config.toml
cutout = 0.4
moe_every = 2
momentum = 0.95
batch_size = 128
lr_schedule = "wsd_sqrt"
final_lr_fraction = 0
Rows from block 4 of a small image embedding model, named by matrix and row number. Rows with one number belong to one neuron. Each number is 128 + 24 x the weight over its row's rms, rounded and kept within 0 to 255. All counts start at 0. Numbers have three digits each.
After each neuron's rows are labels from the 100 images, of 14976, where the neuron reaches its highest value: "colour at peak" is the nearest of a few named colours to the mean colour under the peak. Only what is clearly more common there than usual is listed. The data: scattered letters and digits in many colours.
# fc1: MLP up (model.blocks.4.mlp.fc1.weight, 1152x192), inputs 96-143
# fc2: MLP down (model.blocks.4.mlp.fc2.weight, 192x1152, transposed), outputs 96-143

fc1.234:156119139144118092126113135086092140118124145125168194115093126085092120145137101123141092148120071143086130145100100134151123138079130119154128
fc2.234:106112114110173157162078091106114138140109183148098099109136160115177124156129148141133122148142116106114138093136139166161182100119139113140101
colour at peak: grey; brown

fc1.479:120093134123151143130103126080151116097103121122131121156100139150170102164054138091115133168107108174201167123157123160104144123135130117120112
fc2.479:133137117106168122106179155145104111131157117108107130108114129141143144174125138148144160128136106158115129130133165121115128100102110137148164
colour at peak: grey

fc1.480:112143147124089133075126186147155135148150103119153152114127130176136118094147124105118115140147153168120140110110124175125123113102104185114145
fc2.480:135107148122101132142137134102171104147130134143056144139125098143115095153117178132139156109136145075127118126115140102165142117128090107114093
colour at peak: white; pink

fc1.416:124124100139134140149090141120154113095134179109126142104162111113142109149145102122168143096138071139150119174127178149151106160127162073130127
fc2.416:139134121176152130099104077143141120137138130150086103122155169173126121104152117121131113168114137078099118114121137134123146147133121142141153
colour at peak: white

fc1.329:134133103121133180097099118071141105147133114111112143104115129165164115162107173120141143116108128115153106137145145075140147113139140165142156
fc2.329:138123130130110085115149095150147161101122146114133135157116083093116137132131092139077139160141130136149125146146153160135097161132113110112111
colour at peak: grey

fc1.753:136146061130098122130100118189145059152149129110127113114142086131137133125172138121177166094122144162168149133125113115080115136146148131130169
fc2.753:116101151144157138129143118100171134115115136161165126212135125116142139173144086134103147109126127072111109129156133084175173162091123087112077
colour at peak: white

fc1.528:137170160076123167095097168137112154144114119083179139103078132159113116159112129103138126108150160111168116104140133118125130106117102105095148
fc2.528:137119140158101086143179150102135139152163108130143107135155128118142136188125138126087111121122123132133144186125113114120099141114120131090180
colour at peak: grey

fc1.553:154134152135100116141132139121120121126112095130110103119145117119132131089117141094118143137131166114113154135154131135157108156078093123124128
fc2.553:103115105112167121136124130122097152175184120098060153132125143156114150157144107140150097125118128143179093138123128143087127110147123132153150
colour at peak: brown

fc1.138:149145150118149118124145161116122109114126161140158131112137135148151160116123102126089104089122100088120106180132071118139108149174109162113103
fc2.138:096125128077145129171158120148129115125130142113128098170146143127143152120127156134107123161149131153072141114144096119103128165135160129148129
colour at peak: grey

fc1.481:107107148149119120101162134097092093109117138155093104148145107149168157117102100109101114110119148117116169134135103147132097111120141125170203
fc2.481:094132107120166077113103136136137171145149087117126130107142133135112150158156126170136126131091147121182115142155179185078140126140093102142105
colour at peak: grey

fc1.405:187119073126133105087152078069141125140132140150096157185119118130143116081089109143146112156160120114138114156159124162119121159092147143112146
fc2.405:144138108093152129121131112123102140142120153101130119100140138073144146131198125082095118135148138123130075129142171124088118145113160125120128
colour at peak: grey

fc1.515:160154129135135120112115136073128107150116140130112132097134095054142135159141127167091140136097098090089088143141121131115106148109104146118146
fc2.515:113123133070128123110151139106111103100076130154128165132127174115123129139118157137140127132117110110095143113126116101151124144128175147064078
colour at peak: brown

fc1.11:164133138168121125144115149122127117116178196132111102132143110112128115157166115128156102112120091114138129140130154144164087148119136060132114
fc2.11:086126128169098130093109124132133131137125120145082119110155174157150102115106104118124117152115147126123131135102139152096145156143122134083121
colour at peak: white

fc1.365:111107103122136147110146137118122156091129106136190152122166133115078100109118104095179100130129172160119136125097121128149121113147135129155140
fc2.365:114125168110124125144075127138117094122130099102118088139116118185154119144116145140127129123090103126157123126131159134123110118125110138120137
colour at peak: grey

fc1.651:142135138146099120101153165106109110138146175105119161126125115120120107111127107166120130111099137143140164162133139124160165161124114126157144
fc2.651:114138143141126136109122096141138113093142095152114089159134154138123109162139092106119142106132132131135124121130127133076108123133108122122193
colour at peak: white

fc1.744:150118129118157142141121167086142150171157149118131110117108145140095111171147126145178149133135099112081094126143139156130096150147108096140160
fc2.744:129153138178123148109121123166125100102105164159134106107155118131177135122161129101069146108129120146138161111117125104112136136140103107113119
colour at peak: white

fc1.662:145132122127133133148132154122110131147192118092139112101106156143163092160126114123118092158155115096141152136146141099164124105128120126123101
fc2.662:118172134134126106119137128096129133138105150123154186106081152099097089087112113103117114099116154127153106132115178162115122114092127108128101
colour at peak: grey

fc1.485:120166157144163166096140139112151141146103156136148155086127165142090107129174135144123133065104135149130156102148113100132120123181094117095106
fc2.485:110084130140103091132120119134139124101187176112123112144167154110184080138138124128134159125135154126066105144132157161115165118085125125130142
colour at peak: white

fc1.576:152133110083155129144135158126116135058137149148089175101136139079112091140162086121137135122128117113134167164128181158132131129150150067159103
fc2.576:111169161161118105122108116143159100154116152110140080168142151170133102130129081130171100148109112121114083104148170108140166116109124144114137
colour at peak: white

fc1.346:126131088142140125138159128117130124148112127129154167129098148152085148144155108159136161122141104126081123170136069131110097104144135159153111
fc2.346:171133137095124122138095123121100174145135127126082119189156115093174100115146174114115121143090130137131107118129141131134157126099124097115086
colour at peak: grey

fc1.613:155138127152131127135119130135155126164167172188123114165103110130111117109124102137130154086092122146129112146122178166099124126122167099158112
fc2.613:125151132137104135116138110192131149141083097080116156118125137110128101136131098092128121129128143123151106110097108102121163137156123131120090
colour at peak: pink

fc1.185:103132149108088105133082163097124158130128145107149097095148108087129088168187120180139137129104083091142115113123145094114108121090133092088122
fc2.185:137086132112162121119143115133120096118159124173158198103163116121155134124127140154121173151176153124110115115076127135134135157091130174144138
colour at peak: white

fc1.536:105131116095083135147107111149129132164105141151122090120174091115181138153131120151114143108096153145074141130128167148114131102094132156125152
fc2.536:102106147150142135127133120151122114140092114089138152071101115122130139100181104122163143122182144131104127125162138134115117149154138133095155
colour at peak: white

fc1.354:154142129141124083111149112126150138124123120104109154106136146159129130158135078104156118098086164099134133199114127133091144133128154134127176
fc2.354:132132139145135137158112111125141138143185117160160082108111143150150081111164140163136165150124133152155099122122156131120117103149177114153108
colour at peak: white

fc1.248:133104142075116066130116167079132137138112115142129139129073130149130138155129063106133127130106127140171120096091166159186115120130118083170165
fc2.248:078098125123131142122158110143111086146164139108148144099148087156102143150130123123141135098112104124162149195164096152103152157149104129104146
colour at peak: grey

fc1.325:156153141140122114097117106082120098105104103098150136107137121067141158154109194093136150170130108117110088121124142134118118115150108184136131
fc2.325:118133113096160096115096139122088139128116187103112144128123114127144142143146140153148114144161131104091121162143092123138112137120161126119114
colour at peak: green; grey

fc1.299:133089128120125144138091182097142166116139171128161137147132141107108122113120120118178112117142124178104123092087131143167114121120090075159113
fc2.299:069156134118188124163064112146119140123125115083120128143143146111164145147122115127097117118100145116161124109150160085079136155130177136118129
colour at peak: grey

fc1.84:087134101124121127104093153107149127085155177126122111073126150129112116160156123106166113133119096090126121129103129118097100125146127072107108
fc2.84:159151166162124114156147102129124077187119133088087128172157120161128108100147123154133135145123113143135132189173124167111152113086126134135139
colour at peak: white

fc1.220:130097105111162111165126121159144125146103131110160115141146104134121123089143102139125117144098108138129107111130109119096148146121135162165107
fc2.220:153130109143159097139101091101111116133122102126123134101124105102137164113136134090143127081146156134125117142125102119171111139176129097110142
colour at peak: brown

fc1.272:119131136167101128117151083147133167161125106114162135149133066112079143107126097113170143136115103129136127135140160168111129137185135135169153
fc2.272:142119150092127125112102126122139105093106127154110139168137167142152101115126122175086139136123170116097127124175135119137144140123125104131131
colour at peak: pink

fc1.661:132120132113085162141111111121136120168148096134141122119157119147138146136132125141143131066103117110132189122148123157132139105100078157136165
fc2.661:089125157130158123129115176148160071135152120143120165084135108089131099130096118158119124126137126117134109087131114109162111082110154104104145
colour at peak: white

fc1.197:205093147134138114115134150093162110142125143103152140167159168141126161096106139132122081133129092095123125123131180109141149141112137097107092
fc2.197:105114177154129118120105127134133140148112108129120103098153104113171105095131090133123105147120197143116107124095135152120133172141157164155144
colour at peak: black

fc1.600:114145085170060124106103135108093134125123102122099102142144134125125101115117119142129159143121148118209109136141109173112135118142126098132152
fc2.600:130104157121174091133160113122133145096163104136110102131117156160138148140107117131132115071097149147127131139111115150094122127085134149129168
colour at peak: brown

fc1.589:100081170144149159145105132139132146160113174128117144138114158095088126145149165166141104111125129108096103098119147115161106140113166110121138
fc2.589:087208143116103130116136141110153109140116102133153159110148115123091127124135087119121154162108124139134163128141068130118114137079150151077136
colour at peak: grey

fc1.478:122132133185119139140112110128140144101176158128129118110141108139092112143159141104175101147110081139173107161153163138145104146139145062125143
fc2.478:124130127188118110110142094124131111115113145177090118130154139157148127118133108125133142134119140085115145155118106147093140151143110124107126
colour at peak: white

fc1.423:068099080162117147159172125168162092142134142138173116095180098140111106130139118165139140114138140146111113123125104134115107185119101151162082
fc2.423:133098161095114129155100084099145112143153130140160156139107105096130138148141124132126166128121111130107134077147133107136148108122132101093141
colour at peak: white

fc1.400:121125090119138129149122135102112130153109139120064134110153107160106152167175141110137140144092157131172135122131079160151156174126168119118122
fc2.400:116119137117094160137124079150132111128132172152177113196137121156103103139108097166129122126094124090140185150162135122124122126122098159123109
colour at peak: grey

fc1.490:137128118122155182118105145121134140122131120087108125129136108130110139063121111127124130110145089136108132144163151163152125135119151113115102
fc2.490:131135158159135112112122127156144108133143177109142104129143153138100129150147164117115107137127143145177130187118076105102147151134084116154157
colour at peak: brown

fc1.682:156140103167161126091130148122148102112154118136101116126147135107139107131135098100093176090159118137131119127101123148125144108176068130138082
fc2.682:081169142100090160150102179108136142137144143150117151125145148133119153148106111150129129140096134163124099184122119142110128116125140138136184
colour at peak: white

fc1.748:142151120142127093134132125095146195098141151081148098129115108120164168146120162103163176109138132154148179131129109109132132116088160183123136
fc2.748:117102115148119156112122116130102137159101106157141144150134154140108102164128089182131097091102110112101064127131131182080106099136101091133151
colour at peak: grey

fc1.413:103150107117140121090119129169108121153194105144118105115124191133144115148144109124123122148122152124139131141119107160137165117137144108164115
fc2.413:159145134073108121146161157118163099122098142121135108141130105093111177073140134119145095123138052143150144128134124104116095173129087159142133
colour at peak: brown

fc1.191:134126106131152138114114103139122137128136087127118134118132087126159149141154088109120068131109109129130141144120177146116146092114133147108125
fc2.191:129152129119097135100078108110117123106167127140148151125157114078145148150165150073092139122121142164123129132121098080147115158105128122132110
colour at peak: brown; grey

fc1.264:109122119136191096109135108143141093162115114126079078165130121126084150140143112131140142119146160131166130136152163113141100129072137163125118
fc2.264:103113103147164118139124181127123181100162162141121142146106107163135147181108122141140104120108130157127150123082078184160102124140110149116141
colour at peak: white

fc1.587:113084081146148124157143146107129126109099145088174096065157128124104152147092116111141144124094121116145107131094092136130124136109107146128122
fc2.587:085132158150141134110083139143114119141086138125074127186141125150142088137115138150119100122101120121114108148182121085166151114122150082107154
colour at peak: grey

fc1.730:134158136123109141146142098158127118162146128164155105164168127125142166095153133134168101096132049112125140057124136153144156157128150162115140
fc2.730:169138143159136097113113105162141113125121144094115105084119107105137118105125162096107105154120137087116107165119094105122118136181127128135107
colour at peak: pink

fc1.714:134138157118128105158104112142106144068160148169126115167124126118129130101131130147136144131125124113130135138124098131084141119127105156173124
fc2.714:121109106149132155125145131144119101167111123113093113118114103130168150100098109116113124143130108155073117128147139168120143116138090120133116
colour at peak: grey

fc1.219:128141149180115131118136105149122139088166152133098121133126121144113122157124127124140117130095071122163108145145127147137104146113121059127158
fc2.219:090131150168121128104123113143118114095130123129111082120155147127128111106123125161117127122106142125125130174102145164091152148132115123121168
colour at peak: white

fc1.473:137133101110119109123117115129100125137146077150120147099123116101114135095180116105159099115153159126105112117103148104126101104143096136153157
fc2.473:138112123138139150094074124097147116132107141152141136167149111145167111115128149138126150125117153165121143119118105156088109165133165113103101
colour at peak: grey

fc1.625:137136132163176177131177118141131133121132128131168140094142146153163143115082101144116114174138127132127084125132136129157106137093102103125107
fc2.625:092154124143104143106104140115146153152086117093105132112084163088128134108138067131137152098130156119122173137128115130102121138146151163151120
colour at peak: grey

fc1.210:072144151095112092118099156158130159151127152125149153102168140173134135151109100122129092129133170116139179085123130122127128154129098149104121
fc2.210:169137112125166147152170107131146137113146133140111071164106141117127141105158161129123118154131132124095110097155153124151143141110133112150126
colour at peak: white

fc1.497:138152094129119113131149105138138109087137145145140086152125118094138099145168090137137117132132104125140132149149121181128116108129160086122106
fc2.497:099136166183175131130083120140099095149115122112111103107148137156126096142120132149158117106126099142097142150118173154112178159159128123134169
colour at peak: white

fc1.417:122099132126116158135129147092090102093130168108159092105149112104134123147111141103143154105101152155129103139105133146111107121139093143163114
fc2.417:109116131128127117106100124105124133174103164129095121170128137157110134079114115153138126118125075123165120132159125149152156150126123110080127
colour at peak: pink; grey

fc1.274:124182162133134095152135139140135153093112180141119157159121142185154165171139142118130123130158125129138160105140094123139105119108146142109114
fc2.274:137095112135107148130124108069093136174186123112143105071132132129104108118146125137156123142101097139101101138122141140145150112174093123142134
colour at peak: grey

fc1.117:119143161122124166077126125091131119148173152110131114071107123107148113142121115087117144115126164092121082157130129164151165111143127135107125
fc2.117:107106165116114134134116146125168113111138140114084134145113121120128099137121171153125145122141114125128196153125125135082138142123136142162142
colour at peak: black

fc1.28:109140123120108129152126117142087127165145156147103114112114136087168084092167113126141132135114134132130137136112157147087148148124141139143129
fc2.28:154135122166114146120106144145144124128117108088145134119111175182136145137121126126162106153154113144106101111090124136157110108137127150073130
colour at peak: white

fc1.559:109107146166090150122107133110127150102143150129133106126139139135118113138148134117138111129114098140151099155140120156158115164124121090106123
fc2.559:117127109193153123112114126155117112104131141130089117107136135134150123129133106160138105116117121126130128156112182168082131139148093128138168
colour at peak: white

fc1.418:097090114086126130114139140132133088142133088088128179100110131118105141129150126147159084097123110103134131070142139143123157163105133141126133
fc2.418:184144125170139113098131116091085115151124134171162136088146096126163067134143127105136109121105155123100100166126147113153123110133141073139192
colour at peak: white

fc1.641:109102112143132138196096137093160130074133194114123163122124131145109132147143151119164147115114099098146106112125122106092124154128157102160107
fc2.641:128175094162128114125135137118139112171144116155139101116130163172113132111119143106144123164150161151100119127116129097102155136155146093106165
colour at peak: white

fc1.550:122089138122118109147133142129145160094086133068136133098117133118138112103088146154177112090125100142165076155114095119136174175103087145108144
fc2.550:110110155143106120110115144114127157188145117169130119118169158151075128146149117127109120133105143095127170144178124094119096120104110105159155
colour at peak: grey

fc1.54:139155145154107134145116128109140154148154149138149130118151119131095113146157125116171121131119100134134097133095164137114094153128158064139117
fc2.54:135139121159128112080127104138152133150122125133097100128136154164142101110133121082147175150114159110117127111107137121143167136138146133110111
colour at peak: white

fc1.512:137099117131119106146080138149126141133144120112154107124141130121128140159129131136116117086115166137145135119114166117106097113091105179116125
fc2.512:108133139153133175096150125103117151099106142128113133162125141131139087159109131130150093107138115133108113168136080177105152093125119125141149
colour at peak: grey

fc1.389:133118141162089108126160103135120132164071134151130105088146145102093110145153160112136142114106102078140144167134122108148147163142114086129140
fc2.389:119113132107159130122116146144134115134160109139142102150138124139141099144121114164129147102089153118144131162143162165099121099102100102136145
colour at peak: white

fc1.495:114129155172119126141150138145086113158118125089097148148111115156115073153102125151165136123140106111145151156097124130109148084094169141097096
fc2.495:119128126143105144168133111147142132122100133118158153093107123104137139115168109143112115091147144123108148139129117116125109151158116152172130
colour at peak: grey

fc1.62:094099100156143150156133108093137121079167134111152148177093098170105127130168094120130153135114132131131128114125092139164109164129114134129120
fc2.62:123134118129127139109107131153133136155146115100120116166129152173136119152091132132131121113113128119153142140148140091091175101080114135136152
colour at peak: grey

fc1.36:112163146119088167103097139113105147093096129099167089173122131159126076151120161102102104121099124092145142147151145101139112122129119117125143
fc2.36:153107148174125097150133136124142128162150136130086168145153119153143170169120099149115122158188143156105131117117147141103144140151117117119101
colour at peak: black

fc1.174:120143154131123106112175107143158128119116170118111097121105117159126138125155146145138080143083095123171143128143143151150111115108105122156131
fc2.174:105125147147101119104107140115144124126110120103103096120171142126148117136116080123112134122113148166090140151103106132090133150153122100122171
colour at peak: white

fc1.47:110120118115135143120099144142154140156099139132095151140141140175106094141137084106125124145098138108186135140103110122129118112127153143120131
fc2.47:147105104134138130137147082138116135089143144134143120147172081106124154120114150154115106094097174131145167134128089130153101106108103140175185
colour at peak: white

fc1.461:067107165140128119137141146119158111127106151103084091183148088175155159108152098171099116088123129094122110140139157146083097132110127149135139
fc2.461:124117082140151110116090167126101112149113107142165101126112133113114106161162125106130158152090140115146096139158086164148144141149151114159096
colour at peak: grey